A small audio frame classifier, trained from scratch.
Model: layers 8, width 192.
Data: trained on two synthetic voices taking turns or overlapping, over music, noise or silence, 26041 training examples, 73.7 epochs.
Rows from block 2 of a small audio frame classifier, named by matrix and row number. Rows with one number belong to one neuron. Each number is 500 + 50 x the weight over its row's rms, rounded and kept within 0 to 999. All counts start at 0. Numbers have three digits each.
After each neuron's rows are labels from the 100 clips, of 14848, where the neuron reaches its largest size: "loudest band" is the band of the loudest frequency at the time of the peak. Only what is clearly more common there than usual is listed. The data: two synthetic voices taking turns or overlapping, over music, noise or silence. In brackets: how many of the 100.
# gate: MLP gate (model.blocks.2.mlp.gate.weight, 768x192), inputs 0-95
# fc1: MLP up (model.blocks.2.mlp.fc1.weight, 768x192), inputs 0-95
# fc2: MLP down (model.blocks.2.mlp.fc2.weight, 192x768, transposed), outputs 0-95

gate.241:505507526450476553490443463539598497600528597477500433537515493569481517497569471480559504495490655475469475436478441543531485605533477481503466528532522419519430571501507434641418463470460459452538488394511598443518549463487553509514504452547489525427587517505507526466537502532502483566
fc1.241:493374436505508492572569457564479370393574462486540437529531518589512521467488523522530410516507511461520471388388482568565511547522537485480529456538559510443471464504492405475572482497496465495558473458563391445523496508534486465561490525402533517448500524453514445476534494544602503490
fc2.241:513403504452437445571423551478514379528440483522504550480533507536573447574497524460597428523620451517462490541550460478448464355460497523514539537519500528445495493401538464471500441483483449500467476523460475493532484489502396449545570540489479476479529527508546512511472510550548556509
loudest band: 1000 to 2000 Hz (28)

gate.155:501421593414461447510524494517481537535565563487465524512611603473454470500451520532506536471503558517501419351504508492634480499552451477485476442454508527549470458484517490443434504461501478515495553495553491491552537489567501535542569564518565621401513460479432568560452495475511481531
fc1.155:538512579492334554442482402424476409411479438520531489507489454501482406555559527527559508479417502512454495598559462497460518530556478552471558507472583497454609494491436562481479412461453519501488425561511450417426506473656478494458565510416475543441493534468471480539485558526461479561
fc2.155:542564531492488551410508451458521410447464607495430477473576556578505383549455445559531529392408546443482416536438418570418405555464502463579485475451507461583451554443521516538523516521486562539537499491561436417479415521487521569512534523540475403544441585575511594476517566502490472520
loudest band: 500 to 1000 Hz (79)

gate.384:553346407447551508492507399440491455525548551496506474552520584493545466515509541511445521496595461502440473516518574567414557620475496503557426506458479556585473524421512470511440475494504485425598478402519589483523490526526578508456485502483420517555461567454566454456419497511563505446
fc1.384:545655594541434441497495552499524562550496546517547492517507443561508604534484486507596459425424503540536506504521468449583509488534497512382575491495585447472512551555366451457548543516478511516501446514527372515422551417553396517458545450563520498447509472493468510471572528462430532516
fc2.384:500509534574551446509521540511574502531442491567467506480457462507532523506490435591527554599425487561473514511454459455498541501591459490582534542502586505549632478422429505502413517516502459438535412553563463463541447464444526490493542553525372453495453521485477487563494591480465491473
loudest band: 250 to 500 Hz (50); 500 to 1000 Hz (46)

gate.166:551469466444577568457516521502474440557414534458568456471540489509514450485538481505491487488566550497472538370499516532555438597449525530421454458389587457448504479504514576456500531456516577593548461512547485452445579504571529552442490492507446575475515533418531476440531403436479573530
fc1.166:526416435501478584418527478456469407521505566567580498436612539542507456393548521544489473527469579546494528468373531500581440542440533556420525530491542502432559479391479532422480519488514461578489450548502456405472430478572539490452534507426517582485443522484567495462529482514522557577
fc2.166:555508466546488420428523538521432438469565514571454508397605491595535502516490447467447436462463481525580409422431445531510550417492432486500551427522490436478458594384537569533539516554440482604496463547470527503595455513479509553432505494402530482544476582520546523422522532540514571489
loudest band: 500 to 1000 Hz (62)

gate.669:549451513458480488512521458474543436459597533460515434536493472508580508502613546563510428443601515521472536536457500489526476531505564471524568434491478520518421510471559435497528431506495565462538455550493533463652450566455477397563472474501406533513494499522501442524385536572469486504
fc1.669:541520425600485562508553475471493601511541525463523520613465564475505485498548500487513563500465416529503373471453506448477454456512518482453398543592492490448522517476464478516507475558543441507489554475635504521441530491460490605493539477512570437378443502477502531480590553479452413516
fc2.669:497448555456468468535523490576575591546511462446468505491535426464503482456614467517402503368519424555514544512632506485495458489441582439425452491571532555524483528528554557511487499468446412550461563550507488449487551569480526566609481436476488473533399539529502507483444546542486480496
loudest band: 4000 to 8000 Hz (71)

gate.6:522562441497532545561434495516477504456526422474457509541404470554557559503492479544477622473517495532469511537418448565440519490530599493456519506494454561454427532463495453517527440564410481492542512581432497516580469511481533580522508525448527500484519469504670497488501560493576528466
fc1.6:470509543559506558458548402486494516592461475446510516449591576449460466500521423537574472551520451491509504464580535509490534449521539523513482512476449451546532514444451562530530540505497442493520518505547512482387553565475522390411459422486504518487448558464415593429536496534463498533
fc2.6:532585516510564526603566438451484515544500449493436438491501551495508541490451515492488532434513591520516490498502573475428521495510553400468491402518475642480474501476479478533514491574453527473529491556489477522427506592471561507582567503496491551515338494474575427454499492486536414487
loudest band: 4000 to 8000 Hz (54)

gate.1:532520591499536500495499479606594446578463541433437426508484442549612471436463502493511526471534577532445505517527537513562456455555535581364433544464515581468496477533441560532546517578464457549415573537487507494510508504464461514483464582506477468413507536478454427498500545417566534483
fc1.1:643501500527487497457502472476553505543489568452463420532499414521450503503534475490471484486534516509496475438530536470447440538523426596437543559496522497548566466491533473514480521526562534476494491497602554445473376556537439417505490534549484481490445466554575561631536364453480470464
fc2.1:535520499494419485556511460414461356482559511488537490480466465513463474541458566541494532594504616548544490516384534552516442480483541449481471536521508569469520532532550467506513608457524559502496462476513459467510384615455502453478540483500534570523518471471516535596478489487583467474
loudest band: 4000 to 8000 Hz (41)

gate.475:526514502511455538445487471555413382522509483468404564491496502382564483468546587537419430542560428587466429508446536588612524548426554486591536503509529411451468479474597507457503504540516595540529535503523484581488497493556561568501495495514574485505592508458473457572454499610524497426
fc1.475:531548531546462546477481416462475416519489437442390577571555420357547547477470521584495460549535453456433474527502495579571512518481528535530481459519480365404432515526550540401534464533504504552555520492506476455537564514573484524505592574428564429501550468500511527505465533558484485420
fc2.475:392549542556472573537579544408494461396536542492497449581486457527550551532435589556539489580462495458529568485444551600523488455505508507450416482479463584474518415504471487406514467488512531507579456492414490445383495523545475386503594475414442439469445528501518572486487590441483515500
loudest band: 4000 to 8000 Hz (64)

gate.671:534480524468449436609506484597480442462497471526466443527554493455485545448482623502614512486502561521587445547508559499535430481508528508369411584462478472507408470415452561501513568572617475437531568500539498542455479513554524414521448505465505502499477500488444438560457541488418512558
fc1.671:565478477538592496548525447506566506462508484497397525531486466533516445564468472551386422512512525490489474484574481547467443519518484496476452485408475515538454451458452505527435461548490435389566477462453522402466440603494504594531527494487434389525485500433461424537519471530529506458
fc2.671:507520488461540539467473555531442500529511533496569536510452520485451349513545559487623522499480515447555495521548444441517509425503513490487606524592542499559426548560486387505515486443513563622518474545522472536409516462463575418489417514482496578496554461485509483451493459527512461396
loudest band: 1000 to 2000 Hz (32)

gate.472:468581531515488566504461563439572523463510515472534488515465551601565393452537616477530541526512424556458453490406534514432563551471491391526468516499422534509459524418459486487429532625506444473531487561451537454508538551562545434467482513509494597575544528606567481494550567446570504461
fc1.472:473524554550419450469457399486664554559490577430512530471438624518512332378509547491534428526520506533527500516407516505499544567529478496514569422515427454570472477515469551459574498562537503474557499627487511455533483447435421475481504484498492450491464451561533515532453448542534482501
fc2.472:510507567496516503450411485532511475577573445468537418542504510491452450522441472530453535460512385435554572357602536483477512460530469415534550509491524479566451524506545545458543621514478556474488553489551575519488472485416469485542435537506500530505519561434504420452474486555413487530
loudest band: 500 to 1000 Hz (47)

gate.547:571533543504465497500420504542415394517443605472528488544551516482468507465516487447471440438578630555535571537520459535392497484414522456494469510594516520528535491496536460484554482510446658543545541528516475518430493512517560474527493473598426497524441426569476598496481554427546529498
fc1.547:502540455518427431543464402482394466492373558480500442515495546480462532461522458456509470460556603468505552526535550567453464496414486518522492474539440607486518514439484431507544501463508570511602552594543523465456517507478481448494538440543487459630468467585444570490552536525539431468
fc2.547:573457568471455505543518484485469543638444475491531446447521557503511568512508487538461506468516456443455422457482521498497534500581578568507616560474557517467430530480562489527487561471451452483390532451518596461485356431530454431540518503497521472439464501501525531435476564453470471521
loudest band: 4000 to 8000 Hz (33)

gate.429:490401545459559479411477487480507450426425535525550503466485594530518499474476536524496509596478434561514496603435496438407456483459469451526629543523498506522593472460464533504419562482425534540433501592437505510539429381468532461514515481438451501507469429592483560529616440445476502593
fc1.429:482511606464519581414433569505538465468464471551509473491492491534544514506416497489552546622544400538491489576470598404483537485482585441524577552489504557534563523490462523467440479509531498438538553551464497482532372445560574449444504507460365419489506534597552486479601493454495464498
fc2.429:468417491553516464443468556474497491553381592428551552527482515474459487539568548623534503479527569517579523497616447457398484477394464495535542507518529474480530375434484436494566576567538532541442433529545489497417564539510408512532425510534524489452521435521490576611469478500515537502
loudest band: 500 to 1000 Hz (68)

gate.500:462509447446476457525449564424424585501440501508432469563459453524514445438423468500535538533588422635434484523496524461487541586509505502482567464414526564458547498516470537514575470462530452515546398520503512532470428434612372497500459523490476480593578430492518444522477508525444520484
fc1.500:444463503474381451432463562422485501517495474536514519495429515488589519475460513460483473523570430547477552527493455502501561550570491456516561471415456512514500462531407463484609585545456492506476398518495498445471485541611309565555520491592466514562465560522522422483531429467525496472
fc2.500:584492525601456469479471471552534410490541515530496510563596485484525444474520446519508456461397576464531427489568477484469533425404554506488507429508493509473565462449553470490449422513434576526492580507568467538476617506453574530491432521500652432369458531504434488549440528535504507645
loudest band: 250 to 500 Hz (51)

gate.69:560465558472465593570464494506538497455517490555490490399518490474566466625388531421383530496476488570476402525473493514517429573414439508482534535507519552452569500447587542503504459564483589504560513535558425453458540470482501427451556421569487503440424524473522513465559583374511476526
fc1.69:545475551497460561568470539501521505484443529540466495435522542451479569623437547490491506559549522550567416504478478433417409593536481439490474483567516422401523533425557514497551503492559570512508598402589503463509535453570470587486564501556503465503502487458508535447531698457479452505
fc2.69:390514483517510533445556501493497522568505479532497465520530491472468558430502557604570444542571536553556520412520492506445454477618466528542455486516487455470537505457451552534536500399540487445448622500495582504516494468596485527469477522557539555437500480492546504471405556649522529431
loudest band: 1000 to 2000 Hz (34); 2000 to 4000 Hz (29)

gate.599:528479569426514483550444546532572526490515555613459485514506536470469538551466465471498493486469539477440456505485433494575525501499494471507346449462519608513581499524440488457394520521463495399546591493398574498499549639517523463526520473512549419542409535410458597493430499470449517513
fc1.599:566465539475492489627439541489543447468506549593553415513514564556511534497411528492522470552494475539419381446504407534612527441517501530506348542507538509481538435517394546496470498525477481418516527482471551491436558600569484456466619415546507383515417463465448635528460504459462466481
fc2.599:505454475462472434503505519536629470596534500414541517572648494500556520477500561461493527522572437524606490466460439472466400498499611476486525513552462448488540537501451561417597504476499497426424485459506473490467578576457429517499577495449457442501545545458528483579494610514535522526
loudest band: 500 to 1000 Hz (53)

gate.233:480483446555471519588458509435467561463581477533433445513504528536526465455530530496488429551465420492465465468491491525511474563509509577411498526481498520500582436550521503473337478489506514585506490542517529531483462568513528487411490551491536533428541530492529375520638480451588548581
fc1.233:482448495521434529495517558549458560634521516497375553550548495470483424551522483505493555540517527436487438497563539487543472539543462368597536494439506473514483432457496500537556449551483529556484519493515476526542430384466456468506459503559523498472581330479575483483462483491487533484
fc2.233:555436470440412496554425517578578514516471506534468490499433466556491457485510352463438486481557563537508560549543458498535521483505493450505466542556410444465464454414510477540518486454544474499599554601421489523523483519511477492515566578540535425540469570539480434487399549459423557460
loudest band: 500 to 1000 Hz (64)

gate.408:539497443454491520511512393475458427530481411563538480596449354468448505481479438539509471553427492489544482579464486452506473566487570483507494505471552508537487480479494564538566468510505476488540487433505388453418514453437510538567626561467548555509477506501493473528466531493572544508
fc1.408:512576431460464523686530516442484435452481520583465513458496459458504556499504500471435490506507481571524411442517409482431422446484556466407327457518512605519437455536513499504482479621490447564431527520512409540433555480581509477572512539515486520468504481514461514531498415507505596499
fc2.408:446570427482480453477519482537552507435454570535512476422533515445546548451489569483503476475584433501460475400506508432480422376515467460463438507552412574457413453569479490492422448483459398500480484572483518564592525462654429508543393501555528477463552496484529452471600533545431496521
loudest band: 250 to 500 Hz (48)

gate.387:435497405556538524442543421503581626538539593549420470445409483480519468539528564507502475429527523580449450447421549519468547561617436506558374510572463556511477476366537491592457534471487526495531473519515551411526539524498566522475442492447572526473555491544487456462597386491582478545
fc1.387:497507486492430470521552529477405558511476597482443520537529537506480461522499551426421421432413524581506466430524529556428511591543483488478550520515521526487464458442511544455453574464562463536530553463515459429534519514510520558549492496484434485637417477499426495482459539567553576533
fc2.387:517486489508559534506508533515454585542557420538476475545499503549483497412545518494564540491570482472445604544418566468445543541389452528563516459474530452492497419499469390320504459470475504401483531520532527418524439440534506512595491417566565445476392565544457528558478565482497489524
loudest band: 500 to 1000 Hz (62)

gate.54:494466448600486628493470455475484430465507488522457570462541403511487484465480560448483530517545452476519566509453486452423415477414558509536496500601494464450463525493476524509479489456569496534544498469541534465521470443522481522501518450427438573466518482503492525518510508393505467517
fc1.54:490533525456468455539580528499523558466505423452505441508530542590460487503391605511508530450526452518488463594530590470462548527506477588455582409417403485528424486489577499556515413491410531533473591555453498510474508554559488491521521552591554400458542528472512466374515478491586546498
fc2.54:479487509597522476469579500522423524482528467497505416498467550551494473490465463449513531445450464502485448490520462495537511491550461451467471519473470538511464543489411457492430490591472461487574520418568588454447586478558429505442517483447479541384467550501414646528516585391468575479
loudest band: 500 to 1000 Hz (70)

gate.336:528480530451463422497542468456466500458517485441517512468481590441469519389517501553466565549450529639573515581470519486433504530506545481477447544549422500537445522502564519505532480445492437483513496468531536533523519420428521538486555398426506587515557502571492435517530556498485471517
fc1.336:563497505498424397497509441530449495441489544503572512464492536430531601448522501498468603536466584607540467556517503478461442528471472412466442507581433573568471548512557423462477425514502459503491578465493512519499483435482514510480537455452508519512523451612502420532521593501515537586
fc2.336:502492481529495526491435476550512543497490539554456494443585410503423534486488494417506499534544486387450508439491444517572365504476477368520532557502531599457533515514394507500422569572521417585450546514440460456510508602580592427517486503534605458524537516550525426496566632475503595498
loudest band: 1000 to 2000 Hz (30)

gate.271:468468533471464544501548532473502483536473485414515587462509547650453592466467497477470515473470514470564428454504463522553580435450505574356521588535518393519438509652456457532568446501480466505564600517517432509510457433555463496439563441542474486471511481520533474518556491402456511470
fc1.271:474500492642513390454413502513507484507496443544498553480540503432511473494500474514629481513524500499463501550502528489450411578496579497504470423495462500463549534447526461402371559490504552438487420442478478489446594531519560487609503526541470456395562510633511565480442446520527502514
fc2.271:451498469572381430459455449566502504550536391491442579455509443490472549489507502537602478481488533530439428435517513562532401492434518548409448518479490441557489567570476543544461532442441594466512446485510484495460590475493499394582479415584452465431486514550518496435559428523478566497
loudest band: 500 to 1000 Hz (87)

gate.552:473602476612362492478404453458541438512530489576393349509540538528510532545563484586532516488471466448499499478494507425504571502520476453538523556575528468468524547567492468434404546472417504512516451508497513550468423540565464480463460507383462418570467460543455610578445548518445470542
fc1.552:505544467522522501539549491520531561425497524453591579475545506428505392431425483450443508473581516566497492478615578557492448521481511538508515522454489514501521485337544523527510483496580562492524495463513530441482577472459517499578519397468574526417512566490583459527496469504532472448
fc2.552:448504513459456506525398532457515442585565553576473451462504474440493508495455481604447540543428458439439490508459473423461540486458459450578474545539535588581493496543454534409487432582432523385518546503561482536595420496457540503490485487514431431467548448555533494509490609601435452469
loudest band: 250 to 500 Hz (55)

gate.146:595503461509475465506562491507537517495476578526563550611503486549490518452580503497505469562427505519404414506470462535431586447463600461410503368493585536523459536487548480483537542455485397521511552525505435512456527425465549551452410549515427462525506528465550594390485513550606468507
fc1.146:498534579527570596538459428546481533477505433487469387415434503534566541473488474599525474496544424413495646443489564476639403548427508529584570583449455476540556455613502481487530543524567581528552445496511509482504536554486454408495530456398450571522550434519517476496538520516404497544
fc2.146:541453533473496573471462483544634526477478546524551533505579469565487552486497530464537446553458523547465602453457457522546579551459558525479474477495506522477516513460522497498455629454519412529525534443518427522476612475497612416481464473428373431543475433498583553425488546521394480489
loudest band: 250 to 500 Hz (80)

gate.371:459452604487531550401469485565471516525422486558410522519557484536571491528394391532544502497474520401457531521497480532541513509529447500535534635445454439489620597454475519468525523535433489447576537494570446517498384533476507511508389577503403586423550515475561502508494457524488412522
fc1.371:476472580528547490501421498374586443561511593480451552483438370478514479403512442548508412579497558555560411471478433470559522560482471459499541541609521501497417475535476585524452446494472553524464546461545577504407534486523587491496504543541665429472504538528499507449476535460503431514
fc2.371:475470442481530497509437506563461426579481428574562509500548489481468487598448463437559467607463414500516469480536440594533456486454498527524464597469626392568484576551460452465486508534541407526587557480503482457506480510478478461509497555458539566563541514520537478538472515498502487519
loudest band: 4000 to 8000 Hz (32)

gate.356:421477483513486455476602436443486520409515546437476511559499555536544508504602458426576481509512414469552525505515471552474550464523441472481544538517495552569498434423477441481512556435539486507446512547465497500527571506432517479495583589532494447494577504524538467522461397505533489583
fc1.356:463527462484517482520454468510595489468434507418547474501484502522489576479553511448614495457531424480545533427492477594417468487452399422542471443489440561500538460525462458518422559440504525476418534461537399550539545497602517554519521544568455479503555511534449509403565440526539560541
fc2.356:511520411529532523493396513496493494550460477459542515507505507420506541505469518530460542431501464502448419375542535519397484451490433466495511394456467476419500474557552423487499502479481529539453512437603459524501448509630486577516440532514533528548500516525429583462561554529546544421
loudest band: 250 to 500 Hz (78)

gate.724:508402549536528424509475395435528482520499432517442463562489649447476500530484502497488529447516370554475562444504471569501441570487467512579500442379534570457494469421506531442548529525566560509414485451573637525468484554395533496550487422505488404525519476471531496465497509504547498461
fc1.724:517487459446464557500478523508403601569558536542567520522515356432455569499484494579527482437564533484575488524564597544535478547501433506496526516533516506594544552516468498505495444541485416571452510551426497486471466554498518472404310498441528456503528407531472421485588511532487539620
fc2.724:456568613476514474486515493580529540485547448454654448499505479451498545530501529469497532432526620454475518511452522433532541540506514503445549509542565541517441547489423535425513541503455463482409482449442529498498487528451547475586551497545559395497499439541423483531462472475425598502
loudest band: 250 to 500 Hz (54)

gate.675:474508445518544639512433536517429514550486387548481449474558503418537500561481433472456505466460509522507447518596540610548559487512618495423423500504550497480533471482556504602579462535517555587537486458552525493484484549553437469593478575461477410514562575502461420503499454496495490606
fc1.675:608591460531449512460463521435467413546425577417453458480501561564482539539492528526547544543521474498659484518554458450523561535505439561537521464656430518428398506530499556527447494454517541541400517568503496437500540467480445571451537457428552495553538478428502586393482529529476609355
fc2.675:634491449568543447502486610531539495531453487449424550459508443507502467574484600513521399491560571447510508434508473577528513528508523421429525583497549490494592440501503521491560388553516551475512473459363572516429457483484521495486595611465504508466494482538515580467483445468508557534
loudest band: 500 to 1000 Hz (52)

gate.8:546509515466442501499540532511546498524519408548488523624569562537516467418550473527489511550497665420516510533472374513445473608599490480522522471554520535481466540424534380573506499526585477482547514456457433522464427483491466531458584495469439504479472550386600472571444501458483486450
fc1.8:521503411484566522519519449436523477580418598407496468469409416519522518588509508533494529475482446521518510510469491482523522430433433482506471630505529441578518535553440503547468553537492456454428483497559512518525521459545494553550524476435582497546479500592413543506549492492572427527
fc2.8:501543506465479522579578544448565518494448439431533485469537600552517472443526426566505525475471402559582501555484508477573517449499478508559509534449596504527526489521476488565496500501570408436463586521482433465484535466456500481449574467455557486523407522510527406497477562534515485469
loudest band: 500 to 1000 Hz (62)

gate.441:526461503542411551525465510410514473537607503515557503499436435495488509448502509551568502441483393532492505492504480532506474504471546517430546485485527425473524490506578507462499475443607528510573511521610402431479509578553493555538441492487483472445518420458508399610568541404537483615
fc1.441:538433486494550584474474513556525522540466527583479479514549538560459544572516617489520471593479450511460416465419502454553523521437479462555500527481517508489538484529475454485501428408472539499441558486497546578500413409437506513482603495523432522468493422516474510410481520540419500467
fc2.441:550456460517424560527490535556530439520567504501505508504480502536476479553450606464561464572469406551494519458465489495568507503471560495501474474556501428481552558428457493482485475394515523551551608473519473530516483513480590551633505557445464446459531442517530530531434528511433471489
loudest band: 500 to 1000 Hz (47); 250 to 500 Hz (46)

gate.435:477512595488454474529490552487476449519444404480467477504501512490487464525589519516495595478505528515489504595470403467582468494575518513492537457380505447547481479496495484513492475524480538505464575505367521437526454524527431465530469567449534466471546464470556531540492526538504566567
fc1.435:433423529437549490434488590531534557556482466520394453474394492484578600507493599433502514477474450528536438487500502449563464527417539562437527466537569478572533518497419528466474520485518482548457527479439484500446493422496467539464527488519526488467422531544483484545595562451457496550
fc2.435:406462554498464577445554525485570481499498584568467517476479447481577552466523481518522532457423480589513487496562401468500495473566577600488561490494504443574492439481466542463512505556507528594560493524531457491501483545349487575452459504590534464454611494481494534550464350492486535507
loudest band: 4000 to 8000 Hz (50)

gate.55:529463465535470483470485420528457527577452472519447498434428516540508536562558497509502569517513510448517483540371559459423464470510525467512603602418555530521486434459469517498493552586538496475428396509513449444489482437467491468465548510480512487557492598409523517444495506498573455432
fc1.55:499509418418527464508523444427386517525483511508454474542526484648478465431470502476560529515514572424437366521507475470490548497512435526596498424538545486563455557458557587445467590572566540508457500518556437415534529609463533544440520559528465566490510555514494472524411489473468461522
fc2.55:511507482523407500536543492507478429430525444564505531451429452460503424407505460656582586497527540426490448529520576541559402445504471600471574471450510511572413344497505488497569537545565516484511495520538536491477544548441502578523387558479501537568493506476484515586504510486499465479
loudest band: 250 to 500 Hz (48)

gate.681:448526591545489488437484456592489451502464453616471500438520528509502565502531478469541512486504575513509637546453598458543545533476517499525518569509427619476429534520513425456493452471551513488531500588522588503562532522505423517466459536429461415562507476467569577435424542453448485477
fc1.681:403603623538557465465461512515505500555504520527511534507503583517470541482480492472455520416527597517397596505506539462451519415589519477498446554437465518487459574487462440450502489450453498500524449498398536524592548550531492443486543510508446548465470448440551572494536484448409493419
fc2.681:378617494525570482477435566605510526391424486509508458497527536554436507487454500537451522408505424499451420607558513457457432365490434505517520563503413517442440481485426555513444410541530461473453466547473508587553481479543452510533465568535508515517500504448583439483530539526532487494
loudest band: 250 to 500 Hz (46)

gate.731:639470513538405511421522448514489529464576511487539539458456455467547420515444517486567503535463495525495438539473520530524517500675439514509532520480482541460413416540522465483496520445474551477447513533469552493562493523528481450454526612477526583415548520432491533596427454490555474407
fc1.731:436428477533497469553489451500545592670459487519470573458521384511504558480539459473487470487476518485481551521470484525517568564447508491541566467498536488559515533487437507611524420574491406460502449488454519485510489425496484590483405427536500491521452483509466380455500604554479587568
fc2.731:541484458539506511470433421475499396543481660444487592544506488519520468515392427539512530497376418555565568470484515439537491506559442615487488539484526477507393426470473518561478436521545515473401496504531532523551469506473443400496496574523472491472481503490533493563499386444540493507
loudest band: 4000 to 8000 Hz (39)

gate.184:454436578513554441426433467478543509512435570454424428600612530479556582597457520513540479512573399495438530592517446494463490452460512469563433491543603544524517455411450473479457415472522528513500534500489489542568550470470543513485481587519439501462502513523484447455485510478394493573
fc1.184:464526480524511460535597452485479501481546513506481407524636527503494490510388475496515568452480484544439553505406493461482551499439530522529437507510444586527447473451416499432519466378412470471461519477559426527606531457528624480459475475521441430427388523583471437432457496497482529535
fc2.184:436484515466571523479532461466439456485503652353445512540590438499460489582414538513549471451530517614462473449552541511483588439387483476499523429418420550516386525501461491480562473490546447494570536558577531564556498533494492454521493538481491486539497497569487600427526526527576521505
loudest band: 250 to 500 Hz (70)

gate.608:541467505445527476474438387447499544427540547501474524606486428380523582541523426496524549425479468565545499455512439466507452430550499477501522483497492605491561436443567565459506460590459445449437439525518536458487510495517490556534500563495546479442534547545515480633464481513430464530
fc1.608:396455545482512523559551514459558526470518585445433459435523604453496564451389433503544502549541473618518415560453470549491419595450504517557401475522439522534444490541593452514517552605502510474563492453480528556524524590470581467542531470521483525596538479523571431447551527483393482499
fc2.608:460558518514516456554569513571473496456502423465479589455551475445494569456477432507441513495507488448516555450509511443512558471450546483397538527505480556484510509451529509415549486456530517539538474378470596562496542511472517414559476493515491629549567481528514499531491511478463564557
loudest band: 500 to 1000 Hz (75)

gate.442:513554497558519501544539456465521473514494479419397491440464528520595547422498586583617551476545465476499613455432522385529512483467497482563539565507537541470586432554463487540568483469489545458481374534569527495543489571516344457442477480454439526579553461439502384442564480463461442475
fc1.442:471436431500511514466502489568499630493484462497492483641522501443510517525538499423436491528416498503448416522517516587584453505492499504441427553444489440526424476495562454493401469463525503530454600508462541541495540373460667555564415513459591526387531505512496586437445513586485551531
fc2.442:495407484421530498428513526487502614460462599404416549490529497494551591491507539512506429515551509531456519452499525473555554512566486412601447438553418437534574486485464456531524496498589485449439511454515476424545454489479653541585510542502480491542442497511498535407403536466482502434
loudest band: 250 to 500 Hz (73)

gate.664:485571433516421469515488463497417520483484453425515548458474543488481457494539626503511479493514481509530508483536548534472551504448491474515541549483499551421472639525618536455410565444521535469549404492445459597438441512401541512493461507582588538575507485475528485463402564502381441521
fc1.664:476554503506527430437559501567524486475598571544517532502532498488500476509445470513432519510509524557520546506589488456500504522506562509513540462469490483562437415460419485542550401465552478467454624552511474405578597532591530465498565477377477397443531529515522639519586562453536535459
fc2.664:493525422452474521466575553528420537539496476455479391453376485503445459493515482544570526414503444534550628524482543535484517457504481525597509593571573478527517535547489558398444492484460495479437503534516488477465449607531475501551575571586519586518501473629543478503387567492399487464
loudest band: 250 to 500 Hz (72)

gate.192:561485438390491543510526463640453431436516544522464486466448543448489483485506539492460578499477566457478506495453461589538498485524423528479560479445473544511502460461412567487545486493598540491598491528612483459508427504490407587490452458477429505461506493487506451564448486569472511531
fc1.192:415461446587547480531557599549548539513593519531513430468445489513452410501444439529502471507498413551437468430538599475490578467484516483508516596503530515422406527541541378511488528592411515516460540492459605493511565470477526380424578400398602467541524493536467500486524506522549516475
fc2.192:580436410449538526620530516540566443453582498526452452478479463493454447439511427429426575517483416537460425535551453555526421392542455477496491444494608457462391471521516492517465528595503563540506522558518505487494509466601489534451538478422522532624471507507519486563519423488488499512
loudest band: 4000 to 8000 Hz (97)

gate.57:479462508583589433530420536469539552517496494478552444538461454489494522541598494364520477464602539488471506556475500486468485505547556539505467517523541488488451470489489488513544445555359476561447520509481500511555492523577582477589457463599480541558584527490521499511592610529507615440
fc1.57:498630528428512532561572468476504501455460406525459536535556529488501472496448559593426512529419464479525474436512455564434474458584481435465501537481510532485464534549442549514486535499644555526530468560563589492514476479454394562464493556436562519524485473497524538493467405423440456548
fc2.57:538423508544531507432415522396499525480418424516522512496473488512494481596470513574493531502464529532517467507509414459511578506556533598546496534489543455510500424598517420493446538481431526552527512513512513498584525624419577531460579490446429510521560556444534517563494468463475500488
loudest band: 1000 to 2000 Hz (39)

gate.486:521419589547441469523465480456433420407569496493539472530499469565479475418459520511459496562507519611606416516490418436546444528448425517383471424549544462557567479473515515454582574588475543460479486470544515554555594530463518522419545610488481567471532523479469512424479453453423433518
fc1.486:454395482514505490463428503518476439463453551539424549429530455493504500503475520391514387485445580570493446544342483529520433465443487523476520534610575495539558490481577519519431447663502531511487535463481455468479557478577526513485485528562362493443556500433466573503511497509556454467
fc2.486:533464398493430521495489529503542526519446465480505511466517499444455487444531546525527504593474475498426536505531468502352551455491562549458501556474425420531535541506522576528426522543547472359467549488479500437539433538555609484487454494541537588475505506539546484600498596418537506470
loudest band: 1000 to 2000 Hz (40); 2000 to 4000 Hz (32)